Weights of a small spectrogram flow-matching model.
Model: 10.4M parameters, log mel input, arch uvit, norm layernorm_no_bias, activation silu, moe soft, num experts 16, patch size [64, 2], layers 12, width 256.
Training: adamw at rate 0.00098, 15200 steps, batches of 256.
Data: trained on melodies that start on their tonic, played by one synthesised instrument, 26041 training examples, 149.4 epochs.
Rows from block 3 of a small spectrogram flow-matching model, named by matrix and row number. Rows with one number within an expert belong to one neuron, the router's apart. Each number is 128 + 32 x the weight over its row's rms, rounded and kept within 0 to 255. All counts start at 0. Numbers have three digits each.
After each expert's rows are labels from the 100 clips, of 14848 (inputs lightly noised), where the router gives the expert most weight on average: "responds to" is what is common among them. Only what is clearly more common there than usual is listed. The data: melodies that start on their tonic, played by one synthesised instrument.
# router: slot weights (model.blocks.3.mlp.router.weight, 32x256), inputs 128-255
# up: expert up (model.blocks.3.mlp.up, 16x64x256), inputs 128-255
# down: expert down (model.blocks.3.mlp.down, 16x256x64, transposed), outputs 128-255

# expert 6
router.12:096083105147128132116103066137088151136144114105163099090092163196112140097098136153139131132135158177142157147115184150103146149135090093102124083167163136224076133167090112129164128112172101138183099123194134111118129142158182136122142159076098119103124164142105124212149127106114105163117135143131160077145059087153093171109093152143122164085116136140106142125143118151137165107132
router.13:093109120160131133143099105152134112172135128123129089058128135133116176073114116161158073098145157196151145169098150093095129143168149088087149111106183147183141098128089103103144110135173087161187074105156179078150134135114144121097116155117074117124132131132156107159095164136090115162107112117166132111145060059130065129082113081157141144086150142193093148160129062145179158153133
up.0:158135130172070107136111120155115172132123170132132149095122091122081123133084155143222086147129098117125155147128072110069114150169124136125108127094125084147143100152119146164141129142071145086107134114108154152125147089118150137123110114118116106093123156178123080065107148125137135055104141177081140133168154142121090141125165163160164104179104104175106111152122146108183161098047
down.0:125095087092179198083125083116144059154114130124092109114138120131113112166137137103072109107181098152129130136139107103126086146135156094131145073141113149126136119124111126041140130171114095144116196141129092203058065123041059115161106104132126085163077135121122139192176088149125163094136115079113123097113080149076126129148117069094112114144117171076181128118131132134094091079131
up.1:113147103131118105100135135174127144067135142113119093132068156125145103149155163131092125132149138143140119123153122116133066100109097149131109069129120157129101124119117154077147097078154144067135197081099116167104140185085143083175052129139179144114080096165121210115114112106109093119068162116098113137118133116150148137140164192149074124119091106150151176115111102198110132137140
down.1:188111124100116160138067136082157087157120110140150133115180067091095131143124190121068059189144100047078145170118113127159169143133171140081108203121145071122174116108082139096089095131075133085092151147128152127074106110122067131122084117149127091143138173098080105149132135118158131097120086117150152142113118135093120146134131081126137109131097103164074052175105091096176110131132
responds to: harpsichord-like; square lead

# expert 8
router.16:121130103132141126154099150167129160131146162115123134122149134096134173147125119122118159093141174132166065145139148132120212127070131104165138167063212123123153091100078092170108116165105136148179130092109154082171141086119087101090098157082159093092097071126108148060061156104085133088108174132139110170144098077100088085110129103109170140072159079171160160190045139128072157099163
router.17:144128137120110175144158157140155100154102106162100135103113124083178088168114100147126097083081110190083179093119120155184167145174123156144133143080102114111185063083130104160125091135090166156191100081068164054128149127103148121075117126123116081144090122087176139075125144139104096095121115167138056096167109101118098153121164142166099111147059171164124185174099132132100073142121
up.0:087096129152137119102138081113055156129143105166070214122085144173121137079153164159165138125110117133209160142163138100104182158149159125111137152171118155178099102175134132119050103109173051137133123148191127134155090138111141162147138038080098163083191120135146128152175068125146144077132113145173112135170133108093087114059074133118137131137135120161127139099131138123035114107103
down.0:181148071103097180200108144077113120136137088082125117110134091096191086104095084154092116128157120102160171122103162140129068133121080085124126053130094101106136141128143137100092091103113149085128105131122116098116128130148117097158116120172163151166135141107164121132147035180136106161152120171107091049111123138107125090181183145122179121110179112139110140145094090158204155165116
up.1:172153152117077137127158089123109144115118174136125147114137148138118162148148112089142149126118160091114131134143077058128114148171127172088127118115113136030195160137144176130097188197114143139126087146145136128173116132113122158111170085125091171122116181122102084147167090126153164126102090085147095196164106147103072144110108051101141123102134126125122115169135150049092107099136
down.1:060154100148139111173104182141130145136152085128163115012086123132117099062121172169160068138151076131138158126109152143106128109144170090146125112131209093161087135110124104206198110096116156141099098104146120141123147077165172130085117169147101071167112065176151131131064143127116123113158102197101126067106083104104150120120109145147129143148143160126069164090160144157168116134141
responds to: clarinet-like; tonic: B; tonic: F#

# expert 15
router.30:120096126109098127175106136144116144105140069146139106151124076089133147108123139113155166186131123121163138147119120125173159119122120158144162113136139047127164146084204181076159163118091141117120138167103073218172151133167098074163144148163171089110096146150113069101151163075162077175130134173096115137066092093149139069091107135157109063208103163113157085134169092140159155098135
router.31:144118119112120139150080177120113138115111117123143133152151074110114151120109160147130130151146134045100084165161138154131119110057166135157177071107167100118140143163136152078095163128112118135100150133107057196185105128150126151129162115127116134197080122148090071098090153113172066154084098120124201170082142133157154065102147140188106063155155176173131071111158105173152088130158
up.0:069150110177128139159146125115124142127156185093117071113143095082140153147070143083133116169104123146108120150070125138080151046159166152147149130124166089168100157156134093136150143080047148092121139125095176143119129069124146138135103103150172131094164135146144123108074111168095118119151177164041164103153157118133066121112193177158152119126155121167123134103079182076168147118140
down.0:159125167119108083142165118153143147132093116125108154062145133151101119108060186098145122085141107154138112124146161090101125092143101109149135146084111150125167076108069146181137128156057204139135083088128173174104167132126172136126152154162081166121124144138074158075111134188117136118128123137141041141127144143142141202135169117097139167107212105075146167152161120092126145127098
up.1:118155145137130152122110097097089148143160179101125093155137119105183110153107151119129112136115102128144143162073171130085162080087110081133103133109132125144140150173134111131155118085051145109126123155127174144172132060168142155144086135117150145114210190127078117140109077143125086110161199174070145128163189109112089120117141193114121164130172091142127138148085144065185181072140
down.1:081126177119112110104151119124143100119111129090097173075152124146083127136115154137133094094123149151116075157147112114178170065123149141128169171065099094125175100094077145156158088163048207143148132115092140170179159114121146157169143184135094147163117128156113125065062193181059103140162114141120088134135116122131107124156124139128132141090153155161157159132102143149134153164136
responds to: the note G; tonic: G

# expert 2
router.4:115154158146118071136153106143130158085119109106138117158105157102096120091110146083153085132140108122078107134100084126170127186111138136066134119175145173151040172107132160041105153078153149105103185144164103114101132145097125159158202099157137147090117164096180105151084154130114126120144153117145181148130135216177148167136106123083160171140119212147149112132131128130114091120101
router.5:127148103112154138112140116130119117136097131174101131085086161102085160141114111124103112140153121099098093105063091108157110142131119183043143145175107119121100166133126140148154092123172179096138120087188100092145160123127102165158099101120139141075128204079187115190134102138085136092147187103148096111181096143093116175102058131078223114104144194120145129112087135140134089184131
up.0:143163158141155107125148093072162092146143122128122131124100147140104119109137088109182139105149183085085098115099148069137135164126176175084096068122070136110147127121158085058053148115120167091120143100147124138111170163145141243198154133085086161184157172085169096155101139196104102161195118130150164085168144162142102142080122161136140170119145154145108136128167200166161108124126
down.0:089060128101135125182118131158142179125136167110114073177194089135131140171136134130038117132116170121153109153140139133133194128108107127125143143137161225116119072134114136207160061166143127111127149128144152127146144138108163053089089145116160123086092123195031116104154140067167123125071181175120137173129144093113165120130148150132110131104128108086169136183108110134107132140129
up.1:102162229142118099150135101117184109079138101106120127170124124131142088121169074117142104170100131166183122146128156066136121133106121138137093151107069136100201092103129158111133108116125102104114108133116149116135151114148129111138115149139156106146153158130061107116192153118183106161171153125129091093097176130139124111114137158112046125188109077083116130187117095105131219049126
down.1:153189153128104114145125126138134128145164147097125162122158117098142107122121091109184130170122158160173096160104144074141147186120188129122075159156068168129179126097123140107135059093135100107125170096123150137117145135168105125124056154141156124097125138130103128133181153167111126181140136123120073109121160160154132141105169177154164169164125090115046115166158096088083146062165
responds to: the note C#; the note G#; tonic: C#

# expert 4
router.8:101140184101128132140087159107166091096119065164106132146108100159107163119119100115094100201085115132145115112102164076160157099144154156118095114129046079085163119095130160122167138071109123115111095115098135059152134151108081167150214091159169102187103147114099130132157196121172097154144199140133131148146111211103102141126149175158117140159139201071092108192120143137078177141141
router.9:134087100135101141130102114148134157120091118152110109158153076097149125149128155071064087207132157162097160170088158160140154124120148113155159152168126092129166183147122124106171118084064129115100136188096153083132102086159103108145134159171141118115116165155097074113125127108201142155124121201037139141118129165095169125118213129176105137116173105148098026167106198109214154145116
up.0:095197125086138168164201104125116168149146192093136100089180115089178098120104114110158090100165129123070178160086116150125101158150104145141164168120155156111103093141091153125125140208149096136130129154117174164090072040128109121105100123126098090081125110090129123151097090130087124138111129123183095128171128062164133074115117147162076132143109124171118117122136126124117028041152
down.0:143117161102085110114162165168136169174161114148142084151064137162162114125191168185131123140122076167164096128125144096142143169106093132167147114150132099143117116161124102153096145139108105105078135112118133166146111181111172161116113167146190147173139114160136092130115136153121117081149143139110120133084142147171157173070142110116108108110143152078163122139084145121085160121129
up.1:202087106178098114136075136096141117141044106155129104141094095128114145167137140114117103189125092110164130165132174132128135095114134123184104113134130082118223181145152137190157165076095135097107101121113112096168100124186135166123164159134160150175142208156054074124147159136168142115103142158085140142108160171111124138089113092184168106163142131094120101191084172125135200180099
down.1:072144130186160116141134081151111133158043130093121136085145114121129142101116109133128134150104171116122151213079091107166119137167185119129146193132148127146173135146099132178174099133124155114187085115127148101152095074166076101123098122101108113150104143158107096153092179114144144164076073165137114148112135085116064120119126152184099149150160078169157130146163109105121082082107
responds to: the note F#; the note C#; tonic: F#

# expert 11
router.22:161166114089116139119108120092118103146107109128101136128128143142157113137127125136127105171133121089118131152170140183130157104066140130133143117137079079124148131175137137114105124100094184094083134124151110120132155171171128174177170130097143159205121205083115107153136137177146111144099176103165185132150139144173124144086133175170131160165172158149025086119109115165159134130195
router.23:157111094118109138112155102126113098116146089137092101154112134141154053166148135175089141177125121092129154142136161191103137146108145129148166132129154044161095089181152098173126154120088194069091091105128084110071114174174151135154098098146122175207124173119124090124151105178165086169142144149108149121077128124169180157119158167173160142176165104119099098092076131097232139116109
up.0:139095099118098141156190086183147148126094076182087126163155138073126117156082130089066136109137091100138178129151099099123111102139087161134189118121137145146145153152156175102134154085156126111111161165136162107124151125123166125112179132080141102150135115117133083087155085127227145096160136100112105135136122186148132173134126155171139150151196093176110097129163152094119149122116
down.0:121153155124161143101138144134167135129122136064105159069176137085157125153082115146108156121066130166101147107152134116145133190182132115094168191124123161146126070104109084169128146135155206139191171136150161107104091111131148071093101082108098117159104075125140122123135093159106188158190122162165164157090120119091118098188114151081214074120092085104076154122138130122078088092136
up.1:151185111131151153124103181121157043141149159132078149093130118143146134073113137124080139126135137173106124107159127125103120105126121108152112048114082119127075173132105122127142087066075137107105148123084147143117192084175148111128123132094091094138060122150050112152081145134187168097149175124167146076126096128133156097172123166168118112145159135124073112104179187136180149124131
down.1:076144139061074116182075150087193140112163131078116123110125119149091090143114163131113084163095137155165160083138096081146155165159153113085097137173092149163131126082112100137112103129118146135173133104212180159086118148134179134118095126163095125129124143179103169140085072090123072155124110173154108164067133132129155065176137173119133150088131131137093145138111117137139111094160
responds to: the note C#; vibraphone-like; tonic: C#; instrument: marimba-like

# expert 13
router.26:126117135164138138132186142111125127120166139119122146126112163157118164164087155144158182083153136145155143158164180149123144129151071120118184060101136170094152090068095118142150084139195053131165087118138124121170152141163176166143088127108096116092131052153129142126084101144060133141101128170143112116136088069131093134107095138199218174143165091228084149141159153140176203076139
router.27:149091091097103129169164126170128158143104139117153155152107145123140083173142114154109105151120167138132102091133085141167070174166082113072097134105099144120150077093132165106142104142213169139100136153099113179118104163133113088114104172173165115143188075131084095139126083141129108100175087091089143142132168197129150114159087069125133080100099091097182122144131135132084143107098
up.0:116155165121078147148175125166123114132107120171155075132118098117102173127049179117163134132126159112147111142152098177122126064120078180107147162112099131152109100120150183138096137115108154096107086155130105204171173144082153163121109095078176108091183150127159127134106126150119098132053122105104155078186133136158150121165125120179157139138135150154109105161139186153122132134112
down.0:095135132180158165135105088138177157159104106126119189109133162108173134123116094138143154137088179089113130111140172105083095161130155108146143135113164144109134116080106037131141126102122128165111117122127095078053091154136136097146094184163095167170103119121131158102137104112114127096168115138120059135133037132165111072083128152051125071102134109065134207137198087114109097061116
up.1:145214184183127156111117129103135117157136102162081101118148125138127091156193147092169098113130096130103182143148076116154176178167157130162064092107134088152141119150095136159116110134126126115143130068205132092145113120195119161131120118110108163174105120082134103140127126114116156113127110138165119100105136115093090100100122108137158150192079113174120134142143089066128101117127
down.1:155103103145116053125110181113110090129077136106083164119115104156132127077149136146151101114105107138178109092155112171161170086079135161150126156176029139129112110142146121139126152118119131112176128182082144165115111131115129107176149149098157122099138176137101115127094131132237169087103070112089108172069186140121166100132169141156124149148142202123174116162128136136163145115134
responds to: vibraphone-like; white noise; thin (high-pass); tonic: A#

# expert 3
router.6:115126109108130094132123120118172088155153143103119133126170113113119121137109160108196119154076163092173108126157134132135136102152183139078184120127128089087154145140213129132153133118112135096125083084133145136085160141094119122132132054159110094134188106069170109139111090137206098127136107135137090179122181121102100134096127179163119142147094115120071096074152198185164144092111
router.7:101137150164165161133134176144172125148139168164123192123174148138175183118159119106118145161149168124087108176187163131115178108124107166156184191146107109120183088143174110114111155031131085127082125190132131093111100130189164129124167173047128123109127145147112053123113126143156148087134114133140133071155181164155139102157148125163151137136126151099039072110135156167108115183163
up.0:125096073102086079091208099146084110115115116080123189119110187113089153148122136154171151151105160100145075097170148074128131139126174128077172108142123159110149173124161146124152112127183093134119110121198129162088128164096136170155132120098084120151167088109191100115127125109159120178202096157136117160167092132098139132077109138134130123148090136178116116084156128093122117074110
down.0:138110066111152153118110115123132137117160152115081089161151121095072177175123135121102150132177155189179123118105132133115111178134124161153152129130106126164126114112108119134052148128143081145100164135080152110126121144197097127099159112093196156063104126119124175148136191160136171085159199088168135086121187151108124101164119155090159089141170149218125107144120118108147065193168
up.1:116096073091084085164151099097123078120119082084133151100149104128099096114105142130184103141083134098140106128127134142176127096131154132107146125123112077104120184163218132161176081131088154080129068099154140141087131169094127129145172073199119111137202132079168110142135088117214112120157099142130125191125119118103112181105122169153091171173109135104124119082151147161143105072107
down.1:114091075107127095113145130179180151116171125126078082147150120079091137161072119136141081057150117101168126116119185145053145174122164103087136074124170156137149085112083041124065150138185124106149157110096199112157162151148156116096104108115190103078136069091133113071099164152124177168134199115135134145122127115097110094109118145083146162143133172153134128155128120077109148111170
responds to: the note D#; tonic: D#

# expert 0
router.0:112102163106129147145099121115106148123154160128138153154092115116173136093107101167139064180114077091151157117169121142153144110128113113098114175142078159118080054128114150140146145188125139195109121150129106124147109167085094107120107135114117145100095133151098161148194140124142129101086045165153221133131149152133167109152223108077077162055096124144153092070105102080111152178126
router.1:165142137143145114173093171086120151106116139088162118103172082099090178140122113117168087139139107130080115112151144111146133092129164117083094090197075139084171184145145143084095088167159088136102135149167123090108140112074125157125128221150149142075120167091150155115175171110102152158125088121133196106162113111128112112120219060121067141093091186088112131112142132137084092161127
up.0:126145138144068194130098072140112177158078142091156171128089168154100121115119133152174118134179112108103107106139071097124129162076087107121139125123131160155196135153110106101112146136085148165099108180121106186180162126146141193118126170127142142150139146162157080138060107146116128150140096152133154118150125182137151076119157113110197096107124165160110108139109124102120128166105
down.0:120098143129155063119157167136190122162108129119110057080117081136139093142081151098150168090137108134127105102101170098107109131175156127082152118147149149110130084125166087134180146143100159088125127064104176160094149109074172177085127105146150146132148121131130053089133145168087107185128153119124120101105159170166108177121166143158108145150163117066172133133178119111170139134088
up.1:129105102122103134124116106119136054127110041170127113137158104148140096125165164115094144197124142161116153117066161171143092148145143151139116146137068086194114170177175116144168122099080144130127133166111121124093143134165122138124145074149119101175101145111141119123105095117208065176189149101098126125109163158142153182117089209159112132255161099105123108106175179121176101131110
down.1:082162177152110148160140109118224083133153111096145111112146140156150107161160128147101128141123124156132097135101111151128135161164137139101164187034112113155170140126148073085147119058127143112193070152149168103109019153115138109159105136080076064145125138103107117168096140130115121110119119150157124093163164072129178158140060160129092160168074095123076074110156162177112136110130
responds to: the note A#; tonic: A#; oboe-like

# expert 9
router.18:131124144156142148112137149099147087152146130166143117179117134175146135125194126069103146124171122167151110114118155096106110118096112137168108148149124149085093149115229140180159101115067187152000148129151130132198141154158135133155137110169180106131133134113088183160171173132197126154121089128098144151161192195179124159160123129133120114165103116127107143105149133120112166150151
router.19:124139133100137132169126127105109135130108114160121189111153118094154168117089072109064133204128135118091157132131133095107149110115120129117135135139014089066120115178163134120130172092101144144084120184114169094147064114188108169130172124081134131122118161100134082103119154179216147141155118106153187094186155147143125185092166140125112155131155107117083010094146182075147115123102
up.0:090055095109121099095131118131118098110138180099104157171126126139131102141127151065141138129139144153093085076160081171088134116139208142167101117147091146042113090119112107183098135152146044146145130081080168027167138151151157149202146103096091153118202132144158106119135123159137183129059179167183119142115111102090113134100125138118146110120174153178122104151127110090105112137185
down.0:153103163114081111177109150102179151099136102050166120130103153158093115125148119134077135142124137154092129155071124179200163139134131094092138129135079107132110133137123140116133094185147141097142185165163173180142098089177085098192120126152091087097119159130102080141136166107126158116180100150113105195131151147133121098120127138188107104097096172133137106124154097167084047127150
up.1:144133131113133099145120090103098096116038074134105118123085141084112142099115100123113132125191073131110150142074185124130146035126116111138143101116111146145171171162160169164182093096123196148109126154255100123147079120164131147177125154137121128130130136086074111186143104117172207141108123130122131128132140171113146098137117140160098150117169153134121107111236173158115184156126
down.1:103108054150144139142188119185132135153171142176125088171131160215130115181143087106133166088132114093162138083132135152157108148079108167106118123199164110123154136140125077170091116111097125128182111096118098090122097119145141154123117165089119101166174099158130126120129108123089144123049126141120115187072178124167097054159133155027186165077144082164140149163168124109037128112101
responds to: staccato

# expert 1
router.2:128152138089126109107149102143099160122084127103166122105094156175079095102159110151117140145117113099090117181136148153117149177114097112088123073159069148105147188214123128096172141086093139126109126172156072149142125114205163131113176140126080178121117213067081069195111117134158169133122089133170127145183139167162124170176067097127079139113094146066163063160147142160153150116148
router.3:135130146119135112114184061116084151169108104105145174150102169143160106158159157096122115148144141126106147144110133084081105127118123145139135154128105140100137110147125163110157171118187096117101183129130168194081055057138096165123130123050069110175167128144144051147211127086194142145166084135126128135163127132136189110112111131104072133170094126148117058137172110074096062074103
up.0:137141133164159127143151117130119110128167104096147139114141144170120142068130160077179154116145117117063077128117115136176186164091148124125132135158162147104050172130144148027080112138119116113122178149187128104143146155128100110160197138164074138089070131117164107185101168138147121120117141058162139111150056155134166182111115136086110202096146158130124104142182136117189116124086
down.0:092108162132149135066067117143188123070133154116076119113202119103191133152148112135027141092145121114132108119135119151078131133133083143076152138187129147100164123133118060184146128132199154156142163177132162125089121111095163110107104110111125151161161059124084128105130066133110131153124141155120154152100132123084124084117127090106107098109108175049166131145131152127089070138177
up.1:164064044107119153141126141100152106112111127162138069105119127136124127162163100164075137187125122117150117139111148154172052142178129117132092131209049133115177129126118134185156090139199116145114095163129092133141102188133161150119066156160191117117186162085087128133127080120129107128127149132086130136146162150134097152159116072186129100106095146069152104105103150161054128120141
down.1:095126098203106134178148128112123114203075101113164115090137094147085116128116119142142160151117171114142103160117108079166062119148146114138149178119103130138150116118118132166164082109141153140128056108149106165169125130160040094161096086138135115143141175154086100157109173163158112158103089157143103098126171113142098158130105144209153090090142100144166155119155149170140091130100
responds to: the note D; tonic: D

# expert 7
router.14:106133140116113068159101150099193137118121082118167116172147113151157116116120107043119131119057139117134091101169099133163144163051137138074103113103149148156112172161106157115061126168132101101128104157109123132171151146073078141181136133156135105162085145132150135152176133074193125059170121049168113159126116144160139193095162130125110162144120084138100121186147161167183141081114
router.15:139108073106139127157093141103096135106149146071157151113183092201147117156125115132094191184080121101104131105144139162144124087158126116162117066118125098108084152173182112172117136126081137065140097157119139146126155154132166125173138112180099114159124196133116099195171076167190119068159174087100183074130108067085096179139122192135146094145115083091147148122108153136171109078079
up.0:205152101087172142147103127138094165092134110122146157127144082090136156157121073137118108112114102000144132175154133137121149097107133120115084143152103098107156177179104164091064130167129142161120130139126133151153191141175139143172065150096132172093150145120158123094190073121091151110077105133175183147133105110124072120122174118119112092073147117109122104130119142071177138140152
down.0:140101089094181142123137137118116199148154147080085154121161067154180182161101152136164139131159166118122189160152087182138134144147161164090139201121104102127096117110140133152114119158115139130128119099149108161153109162146127125158181060082113143051191116035151169140119106142156211088171101112105106128186184132101096118141121171094109074122131109167115109104118164141169103082112
up.1:161131127137208138135139137130123093073142135143086134124137130143153127096133125149115126059151101071167149146152119084084108044142124090139110123167143069102101174143114148100084138157112116174144103120181171154180202144179149102154138099083137149089143114170089177096177083143136158129122098139097160119132126104121085078145171100131147134100142106142067119112111134105147165141130
down.1:148138138148151140186111097129130206157145112161092179097167102118177150113110163132135148122097125155170152166104122161103140134138065095110136173164071128121115135119092124192132151148186146153170139178137116148101077089186141083170202153155063112097189087116143145117160094140143155163126150205122121204135106111094125136144106142106173101128137153096129125146126093178145147120123
responds to: the note D; tonic: D; tonic: C#

# expert 14
router.28:123120109154128080138134145125152138140164120149079110120105102103132118134122098137112155124093135150163176134155125137123164106150119155167104105104181047184069118134131148175090168076135103049142135076108154076107064133111163112098161086077170110115135137141118131088112182172094121117153180197087130119060150098177059180154170174155167195177112069142085119112069185081125105095131
router.29:147133130129125115142155145131106163075162127140135130144098134173112108160099146163104151141113131162128155095154180160111111117137128138155116092132158072222057101163129144132094111031109101076159121120122101113098099089177195166105087101024146129141097115154080178069137096141081109128168117133116140045114141152146075115152167178119147126187139090122062194091167130103087151106153
up.0:084138085138075100159146158159136163117155139136132131080191064042146132129107108102152193157119105128115118135127119097142165116144142128171172091116150123124131123122165121114221132112093133092119174121098171209179110121108132067118149150172173067089113127138117096113070164179139076095116135124028155126113161110115116115107170150125161117154129140164147120109086166121179133116103
down.0:120109155110168118137138104118138122111114139116101164091200131154181087147114079116107155056120162123124106130134063149097114165116053150110146133102104165113142042135098095154143192140177162154151127143134150087057117149108176175140122109124097151185152099114124112137113128138040103074075150161136145135131122134134096139130074136144131124124120126043139140159109114100073082121127
up.1:120101159152137106168162174174165143088131159161148116164096169127168121148138141097130130091147174102080084112145116053098106075108144154147133118092124136113138127081149109148100178135039177166122084117100147189152158125079142164118128111114124154126091132151120141094140129156130125127141092187129120126139109135129096160118140127148120111105150141116106129125087172092124175115132
down.1:140255155136102188134101075128083104183124123082155140080142136100151133063129112144136104126144134137089152190142143111152117188105122140103143093110104121107134107074066099104161120121160100125155139181173123131118094146146136092088113116164125100134105199092127103174122145165156152108126097144100161056132109093129166084154114093137157094106106103122085066137165090165131055125144
responds to: sine tone; bass guitar-like

# expert 12
router.24:109143136162140122138086151138154067145124132081092159087114106142097089144124113189150094137132157095144124098144133126114090116149186106124107185126128090125126124152180056135147109147133126151126130114150122148108137118116118116089057152153074074158187097170144126129152172200125103138088148192129165166041135119088170116164160122125128104080110178101132125067160136174143155187079
router.25:093125162090148113153139168119127108130103123109109104145118096155150098142147130078156083146129168188123160094130180134080100074180108197129124134119067068110118059097188135108220143166074155138120137137101125149124153071132115099144142193139077105159120108119115156134163204162101100146185156139080127115161086152185089113168145121133100106112131178112146131185156136152139144145166
up.0:096143152121148118138170112115149164060168138104140149134147128131124076164100104134140177142104115153104106098122083126112161161138110184144077132151115155082091109078163169133075137060154096091113149115088177122064134196126165148123166144142178151038125116102140132096153194127101186146152153143147131102097099133156115208211154129083134102142089091112156137106158111102122104091112
down.0:203075087128092140145156131195075124161105105136141134113137120144195159136132152142131137129157146167203120142138126100128102187130082106137150150131142157133129088126097163120138092127134105064121113083138137144103105160153055110071124149121121187134130094148069124055149126188113092154126141137091127093085135155093097134094117113132170125111187113062098152188111121101142152117105
up.1:183134117151158159150150161109169087089089139084129092133065120156073110149085106152187151095157122094136036135114125109109107105085135148035124126125128106163112136116205183135126099076104165088098102073143111168127209202103179085142116156143117147083120138181086158123097171200134127151148112202073138087131143118150151134130163147117156114126117136106115145118137123130158227179116
down.1:123170128013101111066152103145139138114160150150124121181168144102182120134165129104120111141098100142131094108092107136088208171108098164122146082168093183123160093089082127161079139136121084124124168146067129104070147144107136170126106119092117120128095131094172121124158126080113123063128166085161132131166126193101111126094138144065142131131130148123115099193114136113072127133157
responds to: the note A#; the note F; tonic: A#; bowed string-like

# expert 10
router.20:120146150107150140080133090163111151124152146139145116115126193172147152141120146148110124069166181102114159177122071104095090138182081134130097129092140171102158112086077124140086174132169138202165094104139164176077097139161141172077145098057065181099201116159100066111147084139116144116153125082154088116127131129094074123123082098151171094063123108119136147146143112131090112112153
router.21:138167165120131185092124112147108096139158132098112135096138130109164174126132118170106120111166095112140138197108118105121140151112121070170128146117096134080132114124054174074079073126125127132132120120150126100114119113122102128109087114108126160115135129071098149118113120178064117170073208095152115121149158097128106093120140117142111155119156109154053161118117033102059104125148
up.0:112125151126152087100136117106154091074129108077170113129077159155087097082158159133111091158064140149125121127119151162122118100115128141139110123169098113115122179156126099173120158134077111124097139186111105149095122136109154159188162109144135148150143124100134110145171129098191091156182098124105118146118132202160147186144131128145117082109166192100126079088119150124107122157146
down.0:163130132150119099102180135119131142125109133118202054069098186147097110104123196166143126092104173157182092117135173082127136145137086116132101080118210135138122154119073061173116165133115097089124113111142151132096098132118124166179143142105130137141087084154103133112104113101084091164098089126127073171120087145186114177135115140179103147107192095132141120118131120102126140112122
up.1:120187186086130125140122186125167127198150149110157176073109116114141179141115130085193108111120191142202106137139157149126145132133157181110116120106129122100169078097119107208165108126143093123145163065148107112137124096102077162081091179122097094089123101153117145134076176104116164095133133092119077093179088119115152067098090139091142153086113143071135144164144134144138131141061
down.1:181127098173137120085120082151099123053125098166131116167114149112151079107143119152114143123134085078058161145177137164137113124126159069113130166172112144160135188166151107083129145095128142138127087177098110134145143110145142092148158091154118111209123140115121139155135090145156091180116066131106165140134129120144101191149136128207128141163065120179119105071165088156130115111146
responds to: the note E; tonic: E

# expert 5
router.10:150104065147120137142141104160115142160105169122140112149169091084172135106136162078081144138160133112113155159096104187121121124087101101157181151161169108130087182179120134105122137158122137124089133175120163158133096091166091069104083129161119123077120112143127086117114076135131193153116070121067162154100160107153181134114204096123083106102170090153116018084117153128214079146101
router.11:144138122148146125114124100130159115090121106133136127107173143122096160120091072151121141179172094072114107107119150086089067129129208131149093203208071159119188157089102093160087164140138116127124091160113135158140131096116145143157116099162146127157189203146158121052097086146118094166137157156062132099092194113121048114171164148162162124156154144098108113125119069126122140143165
up.0:125101162120102103158134131107087079149136111132147192149117101142159136126172151135153083121104117139147141097161140140129166059156142140134096125117103091124082134178163158154160166154125178180130081134159094086130127146104091137125182140103129098166104099027135133154184150091179090125120108068219133128158076156149135195084151089179058136152127145100142111075162136144082127133135
down.0:134106118117103172204152156109145081179112086163134153145130152135153124144156143103150148109087101103104183115168116163150117106156117176117086089093162103114073104146158153083072127131111108131160087125139111155143099144133158129123164071101163122203127147068116174174147168159140111113118073085189133135115128129167110196126089129116115138137141132097138140107167149127090068088128
up.1:125083076153068100170133181122160172091141121105135100144130087073093130158103142088144144200102108083161091183143117179118178103078209123142134122154184110163083179133134172104152146103087170069116174119111100200164106084091131095122093115169173091116177142156117131102097124143131119099100126180065179162087193115144132107122175179111140120146121126163147118100088112105191124110128
down.1:139138200133173068066144101185116156082114115106119081071160122139127138116074131149080118102168143140135125164091104064105084118137124078135155199119114166135124116090104103172188146146138161094167101108137194136099110077128167116139121193129059117121142108175061095084087118096086122171121139172093099120154117114116094131152151147158110123094149066142134126142142078105130159133133
responds to: the note F#; vibraphone-like; square lead